python train.py --encoder_arch="vit" --model="masked spectrogram model" --dataset="tunes sung on syllables by a formant synthesiser" --train_examples=39062 --n_mels=64 --hop_length=160 --input="log_mel" --win_length=400 --method="mae" --mask_ratio=0.5 --loss="mse" --encoder_norm="layernorm" --encoder_norm_position="pre" --encoder_activation="gelu" --encoder_mlp_ratio=4 --encoder_head_dim=64 --encoder_fused_qkv=true --encoder_bias="none" --encoder_qk_norm=false --encoder_parallel_block=false --encoder_inner_norm=false --encoder_patch_size=[32, 4] --encoder_layers=12 --encoder_width=192 --encoder_positions="sincos" --decoder_width=128 --norm_pix_loss=false --decoder_layers=2 --init="trunc_normal_002" --residual_init="none" --optimizer="soap" --beta2=0.95 --lr=0.0025 --beta1=0.95 --shampoo_beta=0.95 --eps=1e-08 --precondition_frequency=50 --max_precond_dim=1024 --one_sided=false --adamw_lr_other_params=0.0023 --grad_clip=0.5 --steps=7500 --batch_size=384 --epochs=73.7 --lr_schedule="cosine" --final_lr_fraction=0.01 --warmup_steps=150 --weight_decay=0.0 --adamw_weight_decay_other_params=0.01
Rows from block 11 of the encoder of a small masked spectrogram model, named by matrix and row number. Rows with one number belong to one neuron. Each number is 128 + 24 x the weight over its row's rms, rounded and kept within 0 to 255. All counts start at 0.
Before each neuron's rows are labels from the 100 clips, of 14848, where the neuron reaches its highest value: "responds to" is what is common among them; "lies over" is the class under the peak. Only what is clearly more common there than usual is listed. The data: tunes sung on syllables by a formant synthesiser.
# fc1: MLP up (encoder.blocks.11.mlp.fc1.weight, 768x192), inputs 0-191
# fc2: MLP down (encoder.blocks.11.mlp.fc2.weight, 192x768, transposed), outputs 0-191

responds to: white noise; vowel: /o/; pink noise
lies over: silence
fc1.136 [148 129 158 118 183 137 114 132 103 117  97  65 111 117 154 100 161 141 161 160 143  90 127 123 141 158 133 117 129 142 136 106 147 109 152 122 113 128 169 109 123 127 160 171 160 143 136 115 139 150 112 137 169  99 133 111 103 103 121 134 154  56 135 148 153 115 104 144  81 132 110 125 144 119 111 177 124 112 121  93 174 112 145  82 115 102 163 151 111 173 120 145 156 109 124 107 149  98 105 113 162 129 140 141 126 132 113 133 134 157 115 105 106 149 133  95 134 123 122 132 139 123 180 110 112 136 102 132 125 107 131 108 141 116 116 123 102 159 141  69  72 129 157 106 149  71 142 100 150 137 178 124 130 125 102 124 103 137 151 162 129  80 157 166 148 126 117 126 141 148 118 135 150  99 139 146 161  84 140 120 112 164 160 119 150 119 142 130  91 120  86 101]
fc2.136 [ 94 122 128 116  69 129 154 130 149 131 175 129 142 159 131 158 117 109 109 111 146 155 143 146 121  85 130 142 152 123 113 127 119 139  97 128 146 152  97 109 130 131  95  85 127 113 120 139 134 115 131 105 122 152 128 177 122 142 116 108 103 164 121 102 112 173 149 127 142 124 144 145 111 149 139  90 115 158 129 181 106 141 114 210 116 116 114 110 144  79 149 125 138 140 127 118  75 194 160 137 119 125 110 133 117  94 161 138 149 101 134 119 125  82 128 147 133 130 111 107 137 167  39 166 138 100 122 163 149 159 127 119  86 136 149 142 140 106 135 198 153 110 113 147  58 149 125 134 128 117  88 115 124 131 139 134 147 127  97 115 118 162 142 105 110 141 128 132 136 127 152 121 128 122 160 138 134 134 121 151 141 134 117 157  91 112 141 101 139 144 158 145]

responds to: vowel: /u/; consonant: none; consonant: /n/
lies over: /n/
fc1.195 [103 136 108 120 119 114  98  89 180 144  85 110 117  86 146 150 154 116 121 174  78 160 197 139 134  89 134 121 127 142 191  82  90 122 160 138 122 153 143 149 152 126 131 151 135 142 150 113 113 129 127 171 115 133 181 159 103 116 129 119 133 125 130 156 133 169 118 150 126 118 124 135  84 131 117 142 134 147  85 137 124 138 111 114 128 118 113 152  86 147 135 117 124 153 150  87 110 100 142 112 132 135 128 159 128 120 136 125 126 111 130 156 154 106 147 141 161  83 121 118 130 124 172 110 105 151 113 128 126 111 108 159 130 125 122  93 125  92 131 142 133 138 104 133 108 117 131 127 131 146 120 172 111 140 102 136 145 138 115 128 128 125 100 171 106 102 111 170  86 165 160 162 138 112 139 112 134 104 136  96 116 129  70 152 110 180 114 153 144 154 127  40]
fc2.195 [140 111 113 113 130 138 125 167  99 115 130 156 120 172 142 103  91 134  92 118 170 140  79 113  91 166 102 123 110 110 106 136 135 111  73 132 151  94 131 105 106 109 132 106 126 112 156 162 126 169 122  80 123 139  75 156 138 187 132 119 130 118 141 143 145  72 155 126 134 161 124  87 139 112 133  41 118 128 190  96 109 113 114 154 132 140 144 135 119 108 131 141 122 158 170 127 139 159  90 116 122 129 148 117 157 138 123 121 128 166 119 133 139 120 124 141 123 180 127 156 159 127 140 107 172 132 135 147 116 160 154 121 125  92 104 108 153 162 126 106 132 128 130 145 167 113 124 151 131 144 152 120 142  79 146 125 129 138 113 109 129 152 111 132 118 170 143 120 143  63 113 112 147  96 113 156 135  92 128 133 114 128 139 114 150  69 102 121 129 124 123 162]

responds to: vowel: /u/; consonant: none
lies over: /u/
fc1.356 [154 107 116 116 138 145 113 110 140 170 121 129 140 108 141 137 149 154 110 103 181  88 119 125 142 151 163 163 112 165 125 138 164  77 130  91 131 104 108 118 103  84 164 153 169 131 113 100 135 127 126 105 109 151 150  97 149 174 110 110 162 124 159 115 121 166 122  96 156 159  96 116 123 193  92 145  77 151 145 107  78 157 127 138 109 157  78 160 113 166 129 125 110 165 131 141 127 122 116  77  73 107 116 118 146 156 137 120 116 100 134 143 130 122 102 108 138 111 102 122 124 166 138 100 113 172 171 151 120 154 105  74 148 120 145 110 131  89 156 126 120  85 146 143 123 131 125 103  90 146 112 142 113 136 117 137 120 119 127  94  95 160 149 144 159 155 140 115 130 139 127 122 117 144 121 152 164 110 151 128 153 136 104 126 113 144 114 132 100 112 163 141]
fc2.356 [110 138 140 152 151  98 143 135 145 105 129 158 138 164 139 131 132 110 154 113  95 166 142 143 135  95  81 142  98 101 135 121 121 151  90 131  92 124 151  88 175 166 108 130  99 109 142 120  70 131 153 163 140 145 113 158 129  92 150 168 113 146 156 124 105 117  86 130 131 170 119 114 130  95 128 125 142 131 148 176 151 106 154 143 136 133 149 147 142 100 121 111 142 120 104 113 139 134 129 169 174 109 116 134 147  96 146 142  72 168 152 139 159 112 155 159 118 119 156 138 131 101 156 123 124  84 120  88 151  85 123 193 150 138 120 144 115 164  98  86 113 116 155 145 116 142 126 144 139 137 132 124 131 157 132 113 116 130 126 193 131  98  80 105 117 120  76 142 135  95 141 118 149 130 141 112 116 133 146 145 133  80 159  87 151 105 138  89 147 143 107 132]

responds to: white noise; consonant: /ʃ/
lies over: /ʃ/
fc1.111 [116 129 112 134 117 140 144 101 144 114 106  95  79 132 143 111 123 112 182 110 123 147 108 132 115 126 170 129 105 123 164 138 141 109 105 114 143 127 138 171 152 130 143 153 100 148 100 118 156 127 169 109 121 126 109 121  83  85 125 118  89 111 131 161 152 137 100 143 126 133 131 114 115 120 136 112 148 136 129 108 115 145 136 126 169 171 185 148 126  84 179 146 151 152 113 150 120 128 129 113 128 125 123 110 146  69 133 127 153 106 134 181 122 127 136 117 148 106  94  91 109  85 148 147  88 161 143 146 137 177  82  95 121 177 140 105 152 120 157 104 108 138 134 139  89 141 122 129 118  74 140 138  67 124 153 135 160 125 123 171 146 148 123 186 170 133  99 119 123 136 100 169  93 124 123 159 108 105 106 120 112 156 107 132 118 112  96 165 157 126 109 152]
fc2.111 [ 98 115 156 103 119 127 145 166 151  93 158 123 121 140 117 124  98 185  81 172 147 159  98  93 110 135 103 145 134 106 127 124 124 114 118 150 120 119 132 163 137 134  97 152 154 145 136 113 116 180 111 160  79 146 155 102 115 136  79 152 144 149 125 121 137 110 140 114 125 113 141 108 126 139 166 179 116 153 135 142 124 164 145  83  91 147 119 129 130 135 118  81 144  99 128 160 122  87 133 129 136 143 104 102  71 108 167 123 147 140 127  89 123 149 135 137 113 134 159  87 178 120 120 132 172 128 117 116 112 112 135 154 147  90  81  86 128 127  94 119 139 136 104 129 111 148 155 128 121 155 126 189 140 100 137 144 122 130  84 103 132 103  82 149 127 143 141 121 140  87 154 132 124 151 156 103 125 127 139 128  94 140 151  91  57 121 152 118 126 105 111 133]

responds to: white noise; clipping
lies over: silence
fc1.582 [149  97 132  86 130 130  86 160 141 145  80 153 154 160 116  97 104 125 139 123 137  82  74 120 147  92 168 152 124 138 116 123 114 145  78 152 130 128 110 124 128  81 128 136  91 118 127  93 135 115  90 105 154 147 165 120 121 118 131 117 105 128 174  98 115 114 113 103 146 140 172 106  91 148 154 123 120 160 133 143 127 134 152 116 142 141 145 163 104 160 178 149 137 132 109 106 124  90 129  97 124 124 123 130 132  92 127  88 123 144 106 185 113 139 135 147 157 125 125 110 120  80 125 108 123 135 127 124 100 100 123 120 139 141 159  82 134 140 148 149 128 102 129 119 135 110  97 124 140 146 159 109 143  96 137 117 159 173 138  88 141 165  65 138 151 141 137 138 119 192 108  97 126 110 140 138 116 120 128 181 108 117 180 116  94 157 175 152 110 104 117 140]
fc2.582 [129 153 134 118 131 143 147 138 130 113 156 140 127 149 105 156 118 129 128 135  85 120  96 166 129  98 123  96 137 131 112 170  98 125 108 164 125 107  99  79 148 133 120 145 110 158  80 115 126 138 110 151 143 135  85 150  94 132 103  92 178 157 180 120 127 129 107 127 124 130  99 115 168 184 139 169 115 116  96 127 101 120 154 136 155 155 118 118 151 103 174 105 158 132  84 121 136 133 137 124 134 141  96 105 118 119 159 144 115 117 145 108 154 103  76 144 129  79 115 156 113 139 106 116 109 162 169 127 165 112 122 141 107 136 136 108 131 170 119 133 137 102 131 143 151 146 142  95 123 104 161 101 145 124 105  86  68 160  87 122 111 187 111 105 127 102  79 147 123 126 119 132 123 133 126 141 140  98 169 120 149 137 109 110 113 102 134 157 158 184 134 159]

responds to: consonant: /ʃ/; thin (high-pass)
lies over: /ʃ/; silence
fc1.418 [ 90 162  75 147 138 151 153 121  94 176 135 169 116 180 174 122  94 161 108 155 124 158  71  89 118 128 167 134 107 106 122 126 135 103  99 125 145 140 116 114 112 121 139 124 133 176 159 149 131 135 142 148 142 111 179 149 101 151 151 111 154 126 100 140 158 138 114 108 142 114 127 142 101 125 113 109 121 148 157 158  97 156 118 132 133 143 117 153 142  79 108 142 121 149 144 133 138  97 121 116 125 123  98 137 106  87 131 101 108 132 132 122 174 155 110 131 119  92 111 102 109  86 105 129  85 140 141 133 153 136 125  87 128 162 111 145 132 101 121 175  61  94 129 107 136 112  91 133 161 161 111 112 132 174 138 134 145 101 143 121 160 130 138 118 138 160 180 116 148 102 138 136 156  95 151 115 114 127 109 128 140 155 133  93 128 117 131  86 117 117 104 186]
fc2.418 [103 164 163 130 181 113 134 134 145 105 159 128 122 103 111 120 142 129 136 124  99 139  97 146 158 147 103 132 100 121 135 110  94 106 164 142 145 108  91 158 102 114 156 121 106 118  91 129 121 152 106 134 160 143 122 113 153  98 135 129 113 147 102 133 103 170 127 149 174 120 155 111 143 152 132 160 117 139 145 117 148 125 156 106 131 119 151 116 102 165 121 160 112 130 128 133 126 141  98 187 131 148  88 105 145 115 150 144 138 138 130 107 126 141 145 125 124  82 129 143 120 147 118  96 145 120 124 106 111  70 125 140 145 162 102 137 157 197 121 126 129 171 137 126  82 121 173 104 142  76 139 182 142  86 142 135  68 142 124 165 183 118  91 106 117 133  84 175 118 157 137 130  86 148 147 129 171 147 149  92 112 127  97 108 137 141 126 139 145 132 146  94]

responds to: vowel: /u/; consonant: /t/
lies over: /u/
fc1.152 [146 155 119  96 104 142 124 146 108 145 111 129 176 141 137 134 141 133 133 113 170 149 105  90 177 143 123 102 133  86 119 146 139 102 137 110 148 106 124 106 138 129 146 161 125 160 164 100 115  85 134 124 152 116 126  90 131 102 112 128 107 121 160 115 131 108 162 118 118 159 126 140 106 150 137 102 147 111 133 147  95 139 174 163 156 109 144 152 121 163 133 152 151 151 131 111 114 102 103 135 103 118 105 189 133 105 100 118  99 155 138 154  77 126  95 103 159 100  89 165 136 111 121 122 164 139 124 135 140 144  52 131 137 122 128 137  99 138 102 105 127 118 102 159 148 136 146  90 124 140 135 130 103  89 138 133 153  99 176 114 185 105 104  77 134  93 138 139 108 109 129 148  98 147 120 151 124 161 132 147 116  78 135  96  99  88 109 187 156 116 121 125]
fc2.152 [108 106 165 133 131 132 138 147 133 101 149 123  77 141 118 118 119 123 123 122  85 102 146 146  86 121 125 161 143 157 143 126 129 147 127 157  93 156 149 124 132 144 120  87 119  93  99 169 139 152 146 120 118 110 151 137 134 132 106 110 149 181 113 161 120 129 115 135 117 125 109 106 137 115  98 166 129 148  99 105 189  96 103 106 111 158 147 113 157 139 123 111  80  91 107 107 121 178 134 108 142 139 168  83 113 157 120 127 141 129 137 125 116 131 149 150 145 186 135 116 125 162 132 143  84  94 113 124 129  99 164 117 111 133 148 133 142 126 170 150 149 166 124  98 103 108  79 171 114  83 109 115 135 160  91 118 140 153 124 140 108 121 157 164 125 166 142  99 160 140 107 103 163 114 155  97 126 121 140 102 129 115 128 183 145 166 133  87  62 133 124 128]

responds to: reverberation; consonant: /b/
lies over: /o/
fc1.666 [142  98 142 141 108 173 141 123 163 114 104  98 158 129  76 124 158 153 150 106  67  87 164 128 141 125  75 110 103 147 148 147  94 133 144 155 158 109 150 111  99 111 138  93 158 130 152 146 143 173 123  99 140 156 113 121 108 130  91 138 119 151 150  90 165 165 129 169 141 131 128 123 155  94 170 126 166 160 150 120 114 121 128 134 168 101 141 107 149 134  87 111  62 104 127 106 133 139 135 153 103 126 117  99  80 143 155 108 124  99 110 172 125  67 100 114 122 124 123 130 164 124 150 138 133 168 118 150 119 173 142 114 127 116 138 142 155 131 113 106 129 104 125 139 113 130 120 192 113 153 126 101  65 143 144 126 134 157  96 111 124 118 134 140 149 149 109 145 142 118 162  93 116 114 140 146 136 102 133 146 107 125 153 136  97 133 119 117  97 144 153 123]
fc2.666 [144 139 127 136 116 154 124 139 137 137 130 103 107 133 120 146 109 133 132 139 155 108 117 169 142 108 141 158  84 120 169 150 156 154 130 118  88 166 153 129 119 117 119  99  96 120 102 142 123 175 137 147 114 125 121  44 118 100 176  83 116 154 162 123 145  73 136 125 106 102 109 115 120 130 106 142 135 159 113 130 119 112  83 113  76 120 162 162  97 127 107 141 139 131 146 122 153 117 111 145 144 165 105 142 129 150 147 111 151 140 149 122 138  88  91  65 108 153 164 150  92 123 106 144 158 164 154 152 176 121 142 149 153 135 101 118 103 139 147 117 147 115 123 143  98 155  87 138 130 138 116 130 143 128 105  78 129 102 175 102 116 145 150  98 106  97 135 181 101 108  92 138 111 128 153 138 127 107 142 135 123 143  99  90 156 156 148 108 170 126 122 158]

responds to: consonant: /l/; vowel: /o/
lies over: /l/
fc1.355 [135 142  82 122 173  91 113 138 162 137 153  95 134 147 146  74 143  86 118  88  98 114 129 130  99 109 151 156 123 152 137 126 106 108 157 118 160 106  74  77 129 146 151 129 150 127 143 148 111 118 151 137 128 153 106 124 145 122 133 108 128  95 108 177 130  85 167 109  85 127 120  78 119 143 125 106 104 117  90 127 112 140 150 160 133 149 148 159 124 111 104 139  84 164 120 172 140 139 130 119 154 118 132 169 118  89 137 116 151 155 111 107  94 124 135 131 105 148 140 162 126 149  80 159 147 131 112 128 108  99 128 146 171 156 120 139 120 109 105 136 142 128 136 154 101  95 117 162 141 129 153 103 115 152 147 141 105 163 129 161  95 110 114 133 160 164 170 110 153 123 122 134 150 151 104  87 151 141 138 101 188 132  81  68 118 124 118 127 129 133 116 154]
fc2.355 [116 120 153 129 134 191 175 138 110 102  97 124 102  96  85 139 122 136 118 177 107 128 126 147 135 131 107 114 102 112 105 160 178 128 130 121 130 150 121 153 120 115 142 123 148  90  84 131 117 144 114  82 138  96 106 137 111 102 119 139 163 164 110 143 129 133 128 159 162 189 100 172 135 117 136 163 153 139 121 108 125 115 134 126 144 108 117 133 107 121 129  86 113 137 151  76 126  87 112 157 109 154 146  73 161 143  70 151  98 120 169 177 121 129 155 102 119 141  68 122 147 137 137 114  98 130 154 143 154 129 141 102 105 152 145 115  95 144 112 148 126 134 145 141 131 128 177 156 120 138 122 124 158 133 143 131 145  92 111 154 144 103 109 106 130 102 133 149  85 156 112 154 165 113 100 158 109 128 118  99 134 127 143 184  71 115 120 131 138 109 134 106]

responds to: reverberation; child-like voice; consonant: /t/; vowel: /i/
lies over: /t/
fc1.671 [146 132 119 154 125 142 151 158  96 150 166 120 186 119 172 107 142  87  84 129 114 143 109  88 127 168 113 167 126 106 139 122 150 165 160 165 101 106 141  99 126 126 146 147 153 106 134 140 156 146 133 187 140  96  99 179 108 164  84 122 152 106 108 112  94 110 131 123 143 127 138 158 125 138 148 113 103 173 179  87 124 138 105 142 104 102  96 111 125 139 108  93 123 125 109  84  86 118 120 136 111 123 154 141 126 148 146 121 136 135 168 130 171 118 141 137 126 124 113 129 112 149 115 170  99 128 155  88 135 135 118 107 136 129 159 158 104 115 133  91 156 108 146  98  90 143 145 182 141 160 140 127 112 131 123 107 114 118 121 138 137 119 113 173 123  92 150  63 101 143 155 119  94 119 115 143 103 135 121 134 167 115 139 126 158 148 111 116 120 134  74 147]
fc2.671 [142 126 150 145 123  98 101  89 128 157  94 115  80 125 107 143 141 159 164 108 158 142 142 139  84 120 147 111 102 136 133 147  92  81 104 103 144 146 155 151 161 129 117 105 120 121 152 109 105 126 107 114 122 169 164  74 125 126 168 158 116 120 145 130 180 142 119  91 115 135 133 144 127 114 148 129 142 107 119 149 101  97 171 109 184 154 159 104  84 115 143 156 153 176 148 167 123 150  95 113 174 137 101 104  92 118 114 136 143 138 100 115 107 165 152 149 142 141 122 131 144 115 114  94 143 124 141 114 118 108 130 155 121 128  93 138 104 132 113 141 110 131 149 130 139 140 114  93 118  89 136 135 125 108 190 119  93 134 130  93 142 111  99 128 131 186 113 135 152  84 108 138 160 109 158 145 104 133  95 107 108 101 165 141 132 117 168 137 175 166 147 129]

responds to: consonant: /ʃ/; consonant: /t/; thin (high-pass)
lies over: silence; /t/
fc1.119 [ 95 119 117 153 116 151 129  77 129 154 126 148 102 128 135 156 105 158 105 145  90 118 143 120 139 125 139 191 143 141 135 104 134 161 135 127 165  91 135 106 136  68 152  89 117 172 113 127 149 134 159 144 135 150 112  94 142 136 107 102 139 137  93 145 120 141  88  84 121 128 127 142 166 107  82 152 102 204  94 143 107 104 106 135 127 134 163 125 133 139 156 138 120 126 124 172 157  93  81 149 146 108 131 136 111 127 159 130 126 170 139 119 111 132  92 128 109 125  83  83 149 130 107 148 127 137 125 146 155 118  97 155  75 120  86 111 183 140 155 107 168 106 131 124 148 166 133 128 112 152 138 155 166 132 113 105 142 102 150 101 130 149 144 110 135  87 110 110  97 118 131 149 118 107 110 139 140 126 133 132 163 105 103 113 107 110 171 119 105 165 136 147]
fc2.119 [146 136 116 141 141 119 123 152 176 128 125 154 105  94 114 174 139 157 158 138 159 180  84 153 116 121 114 105 100 110  56 113 106 100 117 118 110 148 109 175 113 165 129 108 149 131 131 143  90 146 114  97 115 127 165 129 130 112 166 141  98 112 174 109 117 122 159 171 153 132 139 114  98 169 144 125 142 109 161 126 125 156 158 115 152 135 137 119 102 102  73 151 126 130 112 108 100 115 164 123 165 137 100 133 113 108 101 165 141  90 120 137 162 130 111 152 100 132 160 145 111 155 139  99 120 165 146 124 134 128 141 105 169 169 118 146 117  95 123 123  96 152 126 139 115 120 143 149 144 108 119 159 118 114 145 160 123 182 143 152 128 140  57 127 123 159 124 110 157 102 128 121 136 102 115  90 126 165 106 107 100 129 183 106 100 121 148 135 161 110 146 135]

responds to: consonant: /l/; vowel: /u/
lies over: /u/; /l/
fc1.559 [ 85 123 132  97 117 106 163 122 131 165 118 132 108 101 194 132 143 119 140 168  91 110 127 144  85 137  88 102  97 130 130 128 156 122 121 123 112 117 107 116 148 135 136 112 117 170 144 124 117 110 143 128 136 166  98  96  98 174 134  91 147 162 137 110 140  95 119 158 124 167 133 127 122  95 129 123 137 153 102 108 103 152 134 168 128 146 131  93 118 155 120 130 130 108 107 153 117 106 106 120 124 109 148 141 161 138 122 115 128 139 147 105 133 104 154 138 164 118 125 154 110  48 117 121 105 155 170 140 136 157 128 142 108  97 133 161 109 120 120 106 133 138 130 171 130 135 136 147 165 105 150 160 133  95 177  82 145 134 120 143  72 154 142 102 165 162 122  96  83 143 132 172 166 179 160 167 109 167 118 133 132 118 143 148 165 132 102  89  98 134 134 128]
fc2.559 [119 155 150 100 124 110 117 109 185 108  73 123 137 121 144 121 112 183  88  84 124 139 164 121 111 113 134 134 160 124 147 117 111 158 179 125 112 119 156 115 111 149 116 131 118 110 120 105 116 134 133 126 119 145 140 116 106 154 136 150 104 108 139 112 117 195 140 105 133 150 147  79 123 150 113 117 122 160 193 132 138 123 131  86 101 141 165 148 151 126 125 113 141 154 128 129 103 130 156  99 188  84  94 116 133 151 152 102 124 107 131 106 131 119  79 113  88 108 156 107 106 172 148 136 130 156 159  74  84 110 133 173 155 116 136 111 147 155 120 122 100 125 130 131 137 105  99 129 138  78  98 132 130 116 142 116 129 155 171 124  89 120 119 147 160  86 125 142 154  96 123 125 135 109 147 136 107  65 129 114 136 143 138 116 116 125 170 150 159 147 145 153]

responds to: white noise
lies over: silence
fc1.201 [142 133 131 136 101 142 117 122 139 121  87 107 133 139 142 127 150 121 140 129 152 138 156 166 141 142 115 123 142 125 128 143 143  79 100 132 115 115 126  92 119 146 111 153 142 125 169  70 113 143 109 113  88 137 155 122 133 103  78 124 110  87 144 128 164 138 127 118 122 140 115 158 144 111 135 101 153 150 134 190 176 150  95 174 109 129 145 132  80 105 142 163 105 108 169 125 115 156  77 131 126 124 124 157 102 120 159 146 121 208 127 142 149 140 160 134 122 117  74 103 139 124 110 163 135 107 113 102 134 124  89 129 128 122 130 108  95 112 144 123 138 108  71 140 102 128 147  89 133 156 104 133  87  66 132 133 120 120 114 111 125 116 188 110 131 155 136 170 146 176 162 128 134 117 146 143 143 126 136 148 130 122 117 169 148 105  86 148  81 115 125 106]
fc2.201 [ 99 125 139  99 159  82 168 149 154 153 121  84 121 123 139 114 155 154 150 153  97 107 147 127  93 102 132 157 106  94 149 113 122 144 166 125 142 135 189 115 147  77 114 144 111 146  81 156 160 104 127 135 193  92 119 143 129 149 140 129 152 127 124 134 131 127 110 115  77  89 123 136 143 117  90 141 132 125  92 134 124 157 102 157 151  99 111 143 112 142 101  68 182 141  90 100 188 135 181 130 134 132 141 128  86 126 135 128 152  78 148 102 113 116 116  77 113 145 171 129 117 121 121 113 127 148 146 142 139 133 164 117 102 115 138 133 143 111 153 142 101 141 112  97 134 108  86 153 116 144 112 116 102 111 125  86 148 109 152 139 130 150 109 174 108  94 125 134 113 100 116 128 116 138 107 116 139 120 140 128 168 159 120 119 122 136 147 161 148 171 118 144]

responds to: white noise; pink noise
lies over: silence
fc1.670 [137 126 100 126  96 132 121 146 147 134 156 132 114 123 155 179 152 107  67 168 106 130 132 139 126 123 120 130 139 143 171 102 126 120  77 134 151 127 103 111 156 147 123 125 104  79 168 133 113 138  86 145 123 109 139  95 127 120 120 115 101  91 134 106 108 129 127 115 124 137  96 157 168 171 124 130 170 114 129 109 155  99 155 134 149 139 146 157  89  91 173 153 122 127 148  98 148 136 160  98 152 188 133 138 143 127 169 136 131 135 140 107 137 129 142 111 151 112 119 126 136 125  90  95 135 106 154 116 157 118 146 120 123 158  94 128  81 161 178 147 153 160 117 141 104 150 128 125 176 132 157 152 129 158  89  71 100 177  72 139 125 103 137 124 107 115 138 155 165 155 155 141 100 137 148 163 121 151 128 131  82 131 107 115 142 111 157 143 101 121 129  94]
fc2.670 [ 99 111 115 126 111  80 136 141 112 122 120  84 133 142  97 112  93 136 157 103 107 148 148  94 106 127 138 165 107 128 153 137 168 113 157 125 133 138 160 136 125 137 136 147 149 151  87 160 197 156 147 160 150 154 116 144 108 118 114 106 171 131 143 137 137 125  96 100 132  73 116 123 130 102 102  88 149 119 113 117  83 150 134 196 121 117 127 134 164 142 133 114 144 127 139 144 155 126 120 135  93 106 121 133 157 119 142  98 152  78  76 138 136 111 131 148 171 121 158 136 113 104 166 171 127  84 121 138 121 125 157 131 120  88 140 129  83  86 106 146 141 108 137 126 151 129 137 140 117 160 145 112 118 100 125 170 163 117 127  70 114 131 146 152 120 105 131 105 109 118 112 107 182  82 114 124 136 110 155 158 124 165 145 144  74 134 111 108 128 164 120 139]

responds to: vowel: /u/
lies over: /u/; silence
fc1.573 [123 121  92 113 107 146 121 101 175 134 144 130 135  89 108 122 147 114 154 145 155 131 116 120 158  74 108 129 133 133 130 128 137 126  99 172 111 149 171 112 168 134 130 197 101 139 124  93 107 110  83 161 124 101 153  97 152 121 116 129 104 123  84  87 116 158  70 124 179 144  86 141 105 101 132 111 166 179 112 121 122 145 104 144 113 138 119  93 116 132  77 145 137  97  86 146 183 134 133 163 144 146 102 153 159 127 149 108 129 112 141 106 120 117 135  96 101 126 136 136 148 101 137 128 166 160 156 125 125 126 140 121 110 142 143 108  92 105 140 140 147 117 107 112 102 115 136  97 127 156 140 117 184 110 125 127 125 112 136 128 150 159 168 132 134 145 160 140 131 122 169 140 158  79 106 131 112 136 117 128 140 117 170 129 115 161  76 138 122 159  96  91]
fc2.573 [120  86  89 145 132 123 122 136 130  90 159 146 121 141 117  93  98 137 138 156  83 132 133 117 118 182 134 138 135 152 158  83  70 126 142 148 141 157 115 120 129  90 146 106 118 142 118 123 168 153 114 120 145 152 134 136 133 139 129  89 148 128 133 137 117 113 108 130 114 131 164 132 185 145 134 123 171  68  91 122 107 161 149 156 133 143 100 137 148 140 120 127 101 160 143 118 100 128 133  89 115 119 150  77 107 120 129 129 108 166 110 103 127 128 126 171 154 138 103 108 103  89 122 123 130 107 155 151 132 160 104 101 126 107 117 178 149 145 157 120 128 170 121 122 157 125 167 172 129 117  42 158 130 106 112 128 145  96  96 110 112 114  90 159 131 153 100 150 101 106 133 151 138 135 119 101 139 124 111 107 144 163  97 169  87 129 119 125 114 134 173  98]

responds to: white noise; pink noise
lies over: silence
fc1.682 [ 93 126 167 103 141 121 134 131 100 179 131 122 131 137 138 133 141 129 120 115 153 104 137 124  95 148 120 114 114 102 175 151 138 142 111 154 149 119 167 100  96 120 129 144 138 124 185 151  75  98 113 135  95 144  85 124 132 128 101 115 127 144 137 117 102 109 117 119 106 143  75 124 136  76 128 127 163  94 137 107 126 122 141 149 122 107 152 122 106  99 115 132 102 121 208 161 126 119 102 149 162 156 106 180 118 150 138 105 172 147 157 134 143 151 151  98 114  73 144 126 134 156 167 174 128  95 115 126 149 137 127 102 137  94 118 103 138 144 135 133 115 151 136  92 139 155 139 121 113 145 132  80 135 119 125 113 153  76 166 127 136 112 140 125 101 118 100 132 110 135 125 149 170 116 153 153  96 118  75  94 125 127 147 110  94 129 125 145 137 193 135  80]
fc2.682 [132 119  49 151 117 126 112 168 113  94 111 128 102 114 114 138 101 143 117 135 105 138 118 145 190 101 121 176 118 158 109 123  85 111  99 133 148 164 130 126 161 141 126 112 115 113  94 102 165  98 126  69 218 139 111 136 131 147 128  89 118 122 152 110  97 134 128 123 112 110 159 155 117 141 140 127 145 117 120 126 146 148  80 159 107 114 102 105 106 140 133 118 124  99 126 159 109 120 132 129 160 113 106 151 134 140 147 103 125 150 119 110 119 171 159 104 154 121 120 127 130 105  98 108 100 116 115 150 168 131 136 161 139 134 127 134 155 109 132 113 120 150 106 158 156 156 110 146 110 101 131 182 128 119 103 166 109 113 122  86 150 128 136 189 167  88 179 131 131 135 136 121 122 133 110 112 138 123 185 122 123 106 171 137 170 102 110 127 123 149 102 140]